Rows from block 7 of a small sound classifier, named by matrix and row number. Each number is 128 + 32 x the weight over its row's rms, rounded and kept within 0 to 255. All counts start at 0.
Before each channel's rows are labels from the 100 clips, of 14976, where the channel reaches its highest value: "responds to" is what is common among them. Only what is clearly more common there than usual is listed. The data: struck, bounced, scraped and rolled objects made by modal synthesis. In brackets: how many of the 100.
# conv: pointwise conv (model.blocks.7.conv.weight, 256x256x1), inputs 86-128

responds to: hard striker (99); repeated hits (47)
conv.102 [120  87 141 139 214 125  49 103 125 161 112 185  87  49 179 101 184 150 146 156 107 114 150 159 126 116 128 107 149  99 125 164 115  97 180 187 108  90 133 151  97  98 107]

responds to: small (89); ring (69); plastic-like damping (50)
conv.177 [145 105 148 150 137 143  98 142 111 162 153 145 168 106 122 158  73 147 146  51 164 112  97  41 139 129 123 116 140  74 118 110 105 184 154 127 112  80 109 123 105  91 197]

responds to: round plate (30)
conv.167 [118 149  95 153 107 136  82 118 127 171 101 140 119 171 115 133 160 142  79 177 126 151 142 128 109 228 146 110 163 115 155 101 106 123 182 132 144 168  76 202 100 182 143]

responds to: membrane (71); medium (66); repeated hits (43)
conv.80 [117 211 129 112  74 119 115 130 103 141 182 144 162 136  93 138  94 176 128 127 132 128 117  92 142 118  99 137 116 138 140 104 187 144  85 166 143 182 104 101 145 105 145]

responds to: rolling (84); striker: soft (77)
conv.85 [122  85  66 155 129 178 156 119 129 125 148 139 110 105 125 159 111 132 172 185 167 126 110 136 110 158 112  69 158 182 126 141 149 128 106 109 117 101 186 159 128  78 123]

responds to: string (53); plastic-like damping (51); membrane (46)
conv.32 [102 181 137 124 114 107 185 136 113 145  91 141 109 140 154 115 133 165  80 139 139 130 104 118 104  80 139 205 131 174 137 151 147 148 103 103 116 121 134  86 198 147 146]

responds to: closed tube (92); medium (87)
conv.73 [106 134 168 151 130 159 111 106  93 142 224 136 162 136  86 132 109 104 116 150 151 104 116 159 125 111  95 143 133 159 187 144 140 149 164 167 119 132 104 118 116 112 126]

responds to: medium (99); repeated hits (52); bar (49)
conv.236 [132 136 154 103  80  97  59  99 186 146 141 115 157 144 137 162 114 106  99 178  90 154 149  89 160  83  51 102 139 116 117 170 136 157 149 130 126 138 157  80 134 129 210]

responds to: ring (47); clamped rod (46)
conv.57 [132 102  92 131 131 132  38  78 152  93  89 101  56  77  71 168 146 128 164  96  95 149 163 131  98 129 126 182  41  76 133 110 167 137 124 132 153 133 165 171 174 145  77]

responds to: repeated hits (56); wood-like damping (42)
conv.98 [139 143 129 105  88 121 151  99  83  80 129 132 139  96  92 155 100 133 157 219 136 173 124  83 108 158 120 109 175 142 137 114 152 122 156 111 123 161 109 117 172 108 133]

responds to: striker: soft (100); scraping (86)
conv.169 [154 120  69 159 150 144  91 146  87 119  64 149 137 137 123 100 124 200 120 129  90 152  91 120 129 119 173 157 144 127  73 156  97  89 126 169  86  97 144 118  99 102 142]

responds to: repeated hits (41)
conv.49 [116 111 113 173 166 121 110 119 125 131 118 129 119  68 179 194  63  86 161 235 133  80 121 132 154  92 131 164 119  42 181 100 121 111 134  97 149 133 132 121  90  85 122]

responds to: hard striker (91); repeated hits (44)
conv.152 [141 133 146 106 214 124 163 168 150 118 176 126 138 130 146  97 151  93 162 101 213 147 152 147 163  98  98 142 148 146 154  72 112 172 125 127 192 134 178 109  78 103 107]

responds to: small (93); membrane (56); round plate (41)
conv.150 [166 223 140 142 194 201 145  87  74 120  96 118 151 134 159 112 118 134  95 183 188  88 161  84 132 110 142 126 156 122 112 133 123 162 161 102 120 214 189 140  84  82 129]

responds to: large (65); clamped rod (48)
conv.118 [166 171 107 196 170 132  47 158 143 103 117 100 100 136  94 117 121 177 136  65 129  92 132 150 178  33 110 112 117 186 102 102 145 110 187 193 177  93 128 142 124 130 113]

responds to: striker: hard (81); medium (75); round plate (42)
conv.100 [118 192 128  94 130 118 114  47  75  96 155 104 131 113 151 167 168 138 127 195 136 109 152  90 173 169 145 126 127 138 103 206 172  78 126 159  93 189 133  61 113  97 150]

responds to: medium (100); ring (55); bar (45)
conv.179 [133 154  27 125 117  91  74 105 107 118 159 177 173 124 169 181 129 107 129 175 142 153 128 118 111 122 125 165 157 134 160  93 141 150  87 159 167  78 156  86 202 106 129]

responds to: repeated hits (80)
conv.97 [127 121 178  94  87 158 167 108 133 136 167 116 140 127 105  82  96 129 179 153 179 143  89 139 112 190 112 123  97 133 125  86 122 120 215 121 125 137 128  83 113 119 177]

responds to: size: small (60); bar (57); plastic-like damping (42)
conv.31 [177  90 125 136 116 194 132 118  93 149 120 105 162 138  86  89 106 102 139 122 111 110 107 110 129 133 103 146 143 139 157 113  84 109 102 111 108 100 110 133 118  97 136]

responds to: repeated hits (80); ceramic-like damping (44)
conv.90 [112 120 117 146 116 130  68 132 136 143 152 117 101 207 132 132 129  86  98  49 156 124 124 109 126 146 153 128 124 119 226 105 132 163 133 106  98 135 109 129 109 140 138]

responds to: rolling (88)
conv.105 [138 143 107 126 111 102 134  91 112 151 191 133 169 174 134 137  93 134 142 142  88 142 122 107 165 183 207 138 105 110 159 140 109 147  91 166 154 188  70 178 139 145 106]

responds to: rolling (77); ceramic-like damping (38); shape: round plate (30)
conv.141 [125 106 178 129  98 116  41 166 116  57 108 111 106 123 108 110 139 110  80 100 124 118 125 150  98 209  92 109 126 133 100 125  96 111  85 110 131  98 135 159  94  44 135]

responds to: small (83); membrane (75); plastic-like damping (43)
conv.82 [117 141  69 139 107 166  87 108 167  99 206 155 110 124 167 118 153 136 128 132 152 154 174 107 161 138  93  91 105 155 122  70 134 144 126  88 108 185  72 131 127 118 115]

responds to: bar (76); medium (65); repeated hits (41)
conv.40 [120  56 158 146 119 118  44  71 110 106 118  87 142  90 125 161 121  99 152 175 130 193 141  69 100  84  81  74 181 156 137 124 119  71 178 139  79 145  58 129 136 146 117]

responds to: square plate (54); action: repeated hits (48); string (45)
conv.158 [160 122 112 134 146  99 168  78 149 117 158  85  98 145 121  95 118 142  91  99 110 136 114 167 149 106 103  95  75 134 128  28  98  95  69 114 158 125 143 155 103  95 160]

responds to: bar (47); rolling (46)
conv.225 [118 140 166 104 103 108  47  91 130  71 126 162  94 126 116  98  92 117 119 139 132 157 132 133  89  87 104 123 181 115 121 157  72  97 101 172  71 169 108  82 161 162 150]

responds to: hard striker (97); clamped rod (31)
conv.156 [ 97  61 149 154 110 138 171  62 126 125  77 115 127 182 114 139 153 114  67 115 120 154 127  98 189 119 150 143 197 136 126 106 112 111 102 189 167 115 144 119 155  83 154]

responds to: repeated hits (59); round plate (49)
conv.172 [117 158 162 175 117 147 126 145 182 101 136 163 174 163 128 140 131 109  84  82  96  81 113 181 125 178 129 178 131 114 133 136 169 104  78 111 102 121 119 166 106  81 107]

responds to: hard striker (100); square plate (32)
conv.193 [100  99 160 159 142 161  92 182 124  95 154 172 122  70 154 129 103 128 138 107 131 132 122 169 136  98  95  91 131 115 125  84 119 124 164 106 128 139 145 160 111  97 143]

responds to: string (80); repeated hits (50)
conv.195 [178 136 137 158 131 103 100 112 165 137 205 112 133 103 120 183 162 160 156 126  80 127 151  91 126 181 125 139  90 125 107 115 143 120 100 140  83 127  91 105  59 111 112]

responds to: square plate (89); plastic-like damping (51)
conv.23 [ 94 111 105 168 105 173 196 138 134 119 156  93 129 109 102  63 167 125 117 160 173 135  98 180 140 161 128 147  95 160 167  83  94 145 109 127 102 161 160  99  93  93 173]

responds to: scraping (92)
conv.77 [123  74 109 140  44 126 175 169 124 165 108 148 196 113 160  89 102 152 144 121 184 107 130  94 182 138 140 160 132 165 121  64  97 196 207  61 118 134 135 116  99 110 142]

responds to: striker: soft (89)
conv.217 [142 112 173 156 127 158 101  97 155  78 106 174 120  84 124 126 146 147 122 157 148 129 107 107 201 138 120 117 143 134 133 153 120 119  94 161 132 123 146  47 149 186 140]

responds to: bar (92); wood-like damping (40); material: plastic (36)
conv.233 [166  92 101 129 176 152 126 167 109 143 116 116 156 109 133 132 122 151  90 161 131  91 118  98 101 114 150  65 183 135 100 178 104 106  37 138  85 194 150 107 106 123 136]

responds to: round plate (68); repeated hits (56)
conv.107 [126 115 186 160 150 160 106 177  85  92 160 104 218 135 147 156 116 148  78  79 101 158 105  88 132  77 150 162  47 141 148 158  95 148 159 201 149 114 119 118 111  81 123]

responds to: pink noise (40); white noise (32); clipping (31)
conv.15 [144 143 101 168 136 139 205 161 139 115 146 121 164 152 105 189 111 136  70 115 153 161 103 130 184  94 194 151 176  85 106 144 134 195 108 120 108 125 132 155  88 106 161]

responds to: closed tube (97); small (95)
conv.221 [107  91 174 134 179  63 101 132 138  79 152 165 150  74 165 132 119 141 121 158 154 135 112 119  62 139 122 116 117 142 115 234 164  86 166 161 101 122 157 118 148 148 149]

responds to: scraping (67)
conv.249 [125 150 140 150  68 161 134  82 129 145  57  98  98 108 171  69 104 134 160 152 102 101 111 128 146 146 124 117  79 130 110 159  90  85 142 174 127 124 130 145 151 149 113]

responds to: medium (100); bar (63); repeated hits (51)
conv.237 [125 157 148 148 163 139 129 127  66 120 119 108  66  63 120 170 133 117 149 138 171  22 128 136 134 142 136 143 101  94 153 156 150 129 112 145 141 182 108  98 128 125 174]

responds to: string (91); small (66)
conv.72 [155  62 161 122  93  74 106 101 136 120 115 125 121 173 145 175  85 163 131 129 127 114 110 156 143  77 164  73 111 118 156 109  85 160  83 136 153 153 205 100  84 151 155]

responds to: rolling (100)
conv.191 [132 144 151 118 135 121 135  92 134 144 132 145 141 108 158 139 129 128 164 132 181 141 126 147 119 128 137 179 154  90 122  99 123 125 141 127 117 125 140 134 124 126 122]

responds to: hard striker (100)
conv.51 [110 144 162  94  80 123 138  90 163 139 127 173 164 115 145  97 109  96 160 197 128 112 217 131 155 103 128  87 120  78 113  91 110 113 207 149  98 131 115  84 141  63 104]

responds to: membrane (99); small (81); plastic-like damping (48)
conv.70 [167  93 149 119 185 160 112 137  91 147 149 123  77 110  99  97  97  99  93 198 133 143 177  78 158 103 116 169 175 165 141  85 152 144 119  84 120 117 185 155 115 135 158]

responds to: hard striker (100); repeated hits (43)
conv.116 [105 112 114 104 146 117  89 184  79  86 117  32 105  52 154 104 102  93 134 147 147  61  82 120  98  95 153 170 146 141 125 108 110 106 178 101 140  79 100 116 171 119 116]

responds to: large (78); clamped rod (44)
conv.133 [149  94 185 200 138 128 145 126 149 202 117 133  61 107 153 162  98 126  92 202 155 124 102 118 161  41 123 140 150 106 160 115 176 149 167 119 106 114  93  78  94  97 121]

responds to: scraping (95); hard striker (95)
conv.140 [161 108 155 130  23 123  57  24 122  63  58 132 105 170 119  96 134  99 159 130 108 126  87 144 143 112 130  99 139 138 126 153 110  89 154  77 129 141 122 117 137 139 107]

responds to: small (100); bar (76); plastic-like damping (40)
conv.42 [143 107 157 127  77 161 129  79 150 141 140 107 176 134  75 166 149 123 126 136 125 179 145  72 180 124 195 110  80 103 119 216  78 117 135 125 115  87 128 130 199  57 129]

responds to: plastic-like damping (48); closed tube (41)
conv.161 [146 114 153  92  97 103 166  87 117  79 177 145 102 131 144 156 173  88 149 101 154 183 109 107 134 164 115 163  96 166 107 194 143 179  68 103 153 174 140 118 156 185 149]

responds to: rolling (61)
conv.101 [ 96 137 108 119 112 148 126 113 101 106 156 111 133 114  75  90 107 136 113 146 127 112  97 124 147 144  99 101 102 146  63 143 154 110  84 141 142 136 144 108 112 163 154]

responds to: rolling (90); hard striker (77)
conv.153 [144  78 134 143 146 119 153  67 133  65 178 107 123  74 158 143  80 158 137 162 170 134 113 174 137 158  82 117 170 166  81 114 126  71  99  88 129 157  73 105 130 143 103]

responds to: bar (46); closed tube (41)
conv.127 [162 148 130 149 132 108  66  54  83  61 140 122 178 104 152 127 155 136 183  90 123  98 119 138  93 147 118 144 152 143 115 200 102 130 147 173 149  85  64 107 132 172 201]

responds to: clamped rod (100); plastic-like damping (43)
conv.208 [147 140 163 138  81 126 194  90 199 153 161 119 102 110 123 133 110 107  97 131 127 163 134 100 116  98  93 115 146 105  97 101  69 130 116 155 122  67 162 104 127 115  89]

responds to: large (72); plastic-like damping (41); bar (38)
conv.183 [152 116 162 125 111 120  38 179 138  90 103 100 166 140 106  91 118 124 104 124 118 139 149 145 126 178 163 121 167  94 146 135 116  96 105 174 131  89 169 122 141  68 102]

responds to: repeated hits (55)
conv.20 [131 131 156 178 148 140 125 225 144 136 106 127 139 174 143 132 237  99 124 175 139 119 152 135 119  87 128 171 107 128 127 118 146 113  74 128 166 114 156 136 102 131 107]

responds to: plastic-like damping (53); square plate (39)
conv.9 [109 101 104 125  66 113 203  63 168 125 178 138  64 176 170 177 107 110  82 170 171 133 136 153 143 127 101 119 105 165 127 154 148 205 130  90  99 165 130 172 127 203 140]

responds to: closed tube (61)
conv.62 [ 66  68 128 130 115 140 158 113  85 102 142 142 160 170 116 183 114  80 115 140 102 120 135 154 108  98 125 132 160 107 142 232 175 129 138 144 177 112 132  85 141 104 156]

responds to: striker: soft (100)
conv.47 [ 93  65 164 153 118 123  99 105  59 127 125 110  85 104  89 158 187 115 131  89 131 125 102  98 115 157 102  75  87 137 143  73 112 126 125 158  97 132 124 135 153 102 111]

responds to: clamped rod (71)
conv.159 [161 200  75 147 167 147 118 106 109 179 141 112 122 177 150 136 176 108  97  98 133 182  90 132 103 116 111 101 111 124 113 152 152 117 112  88 167 143  71 111 158 147 141]

responds to: small (84); closed tube (77)
conv.36 [ 98 180 178 167 151  99 109 146 103 137 168 155 142 164 120 134 149 117 112 134 116 146  96 100 148  91 109 169  95 169  95 194  86  73 195 153 144 129  98  77 117 114 158]

responds to: scraping (90); hard striker (89)
conv.5 [167 134  99 110  88 107 146  69 124  96  59  54 145 224 133 112 152 113 137 119 116 131 114 158 145 123 119 119 170 106  88 101 110 105  93 131 146 143  70  97 138 124 108]

responds to: repeated hits (53); clipping (33); text has "clipped" (33)
conv.114 [136 165  76 127  86 153 255 118 142  96 121 102 125  37 108 133  90 146 118 116 121 193 139 127 160 105 169 153 122 108 213 135 123 108 128 133  91  78 109 136 128  99 159]

responds to: closed tube (50); square plate (42)
conv.210 [104 119 161  79 102 136 130 106  44 119 119 212 151  74  83 137 159 106 112 118 138  83 126 144 132  96 182 144 125 152 105 110  82  92 125 140 117 140 127 164 136 100 111]

responds to: medium (99); round plate (77)
conv.142 [ 71  80  92 117 170 174 133 130 137  78 131 152 168 131 154  58  97 119 111 184  99 217 145  42 103  86  98 182 157 186 154 135 131 117 165 124 105 188 151  70 101 104 139]

responds to: small (80); repeated hits (45); bar (39)
conv.103 [127 175 187 124 232 119 147 106 148 117  98 128 142 126 128 150 106 109 122 121  93 168 131 165 121 102  89 105 147 110 105  89 140 125 141  76 127 131  93 109 144 107 183]

responds to: scraping (72)
conv.25 [136 158 140  95 158 125 170 112  99  49  88 104 138 145 144 134 129 104 142  97 150  95  88 126 134 133 127 137 153 166 155  96  76  58 144 106 131 139 108  80  99 145  83]

responds to: large (69); repeated hits (49); bar (39)
conv.112 [131 102 161 129 127 161 119  81 149 120 151 139 158 126 128 122 150 106 143  92 117 175 165 120 141 125 189 108 175 141 179 171 104 133 152 104 108 100 144 142 137  74  70]

responds to: size: large (68); bar (65); plastic-like damping (50)
conv.76 [117 111 155 148  83 107 117 109  76 115 128 120 126 105 136 187 117 108 119 114  97 166 115  98 115 139  94 129 146 110 150 120 138  41 161  75 139 161 180 156 141 130 148]

responds to: large (93); plastic-like damping (49); shape: ring (40)
conv.174 [ 80 130 166 114  87 111  57 136 128 120 112 146 100 149  89 133 143 146  94 158 144 101 179  84 129 118 119 151 170 135 148 123  71 113 147 109 122 150 117 128 115 133 133]

responds to: medium (100); bar (69); repeated hits (48)
conv.84 [129 129 151  54 134 147 127  99 111 138 140 129 162  72 176 150 133  89 107 103 145 117 111 163 168 145 110 108 172 143 146 114 110  68 116 118 142 129 100 112  67 149 155]

responds to: scraping (59); square plate (38)
conv.13 [155 118 111 114 111  96 121 117 192 156  81 160 141 133  84 107  81  62 138 114 123 133  84 142 115 164 101 156 158  94 131  66  65 144 137  89  89 126 155 107 129 108 136]

responds to: medium (100); round plate (65)
conv.227 [148  82 126 149 174 162 102 143 136 161 144  83 128 143 139 123 134 178 136 122 172 140 180  88 123  91 101 124 136 134 152 199  34  75 165 132 176 149 131 129 134 151 131]

responds to: ring (99); size: small (64); plastic-like damping (48)
conv.19 [ 99 181 191 131 137 163 115 189  87 130 109 125 145 126 108 106  80  74 164 157 118 139 184  99 134 153 107 127 121 136 103 103 104 112 132 102 198 175 152 103 163 144 118]

responds to: small (93); round plate (42)
conv.223 [193 120 107 127  76 142 159 103 148 125 129 109 116 111 135  97 160  87 107 119 126 100 157 125 150 100 168 107 117 152 156  84 153 148 169 145 139 176 184 190 153  54 141]

responds to: striker: soft (100); large (67)
conv.8 [ 97  71 125  88  99 116 132 132  88  91 135 103 139  73 118 118 162 188 121 157 157 117 141  96  92  67 131 118 104 172 161 125 107 159 143 120 137 174 137 147 118 177 131]

responds to: size: small (67); bar (51); round plate (45)
conv.235 [200 173 151 129 166 160 107 123 130 118 184 123 181 118  89 110 120 118 123 139 173  84 109 132 136 116 150 122 190 157 120 148 176 180 159 125 115 174 186 127 117 135 206]

responds to: medium (70); action: repeated hits (48); round plate (47)
conv.206 [ 80 161 201 156 163 134 158 147 103 154 119 109 191 240 117 178 139 139 130 158 118 144 151 101 153 115  90 132  89 111 180 177 111  41 137 182 134 110 120 104  46  84 158]

responds to: striker: soft (99); rolling (48)
conv.14 [ 93 130  84 135 108 109 192  83 118 237 132 138 136 157 202  99 137  89 102  86 115 169  67 150 123 105 150 133 157 128  55 166 118 131  85 144 122 111  83 161 103 119 148]

responds to: rolling (45)
conv.199 [116 105 146  86  95 138 103 195 115 115 101 162  57 136 161 133 146 152 126 148 122 152  91  92 122 129 138 140  94  80 115 113 135 135 146  89  93 110  97 186 144 129 146]

responds to: striker: soft (98)
conv.41 [ 77  46 124  58 145 132 178 124 115 117 120 145 129  94 112 147 185  64 116 175 126 116 154 137 142 152 124 128 106 124 127  91  73 133 184 137 126 159 128 121 110  90 122]

responds to: hard striker (99); large (63); action: bouncing (41)
conv.39 [139 171 148 122 137 119 181  96  72  77 170 131 101 138  73 134  75 165 110 133  85 132 102  71 170 112  97 148 132 123 144  95 107 154 144 176 126 122 151 113 159 161  98]

responds to: bar (52)
conv.78 [117  42  70 120 108 125 176 132 115 132 148 131  77 164  83 164 140 107 128 124 156  83 140 117 154 137 179 143 186 156 177 154 129 100 121 172 133 132 151 113 122 100 152]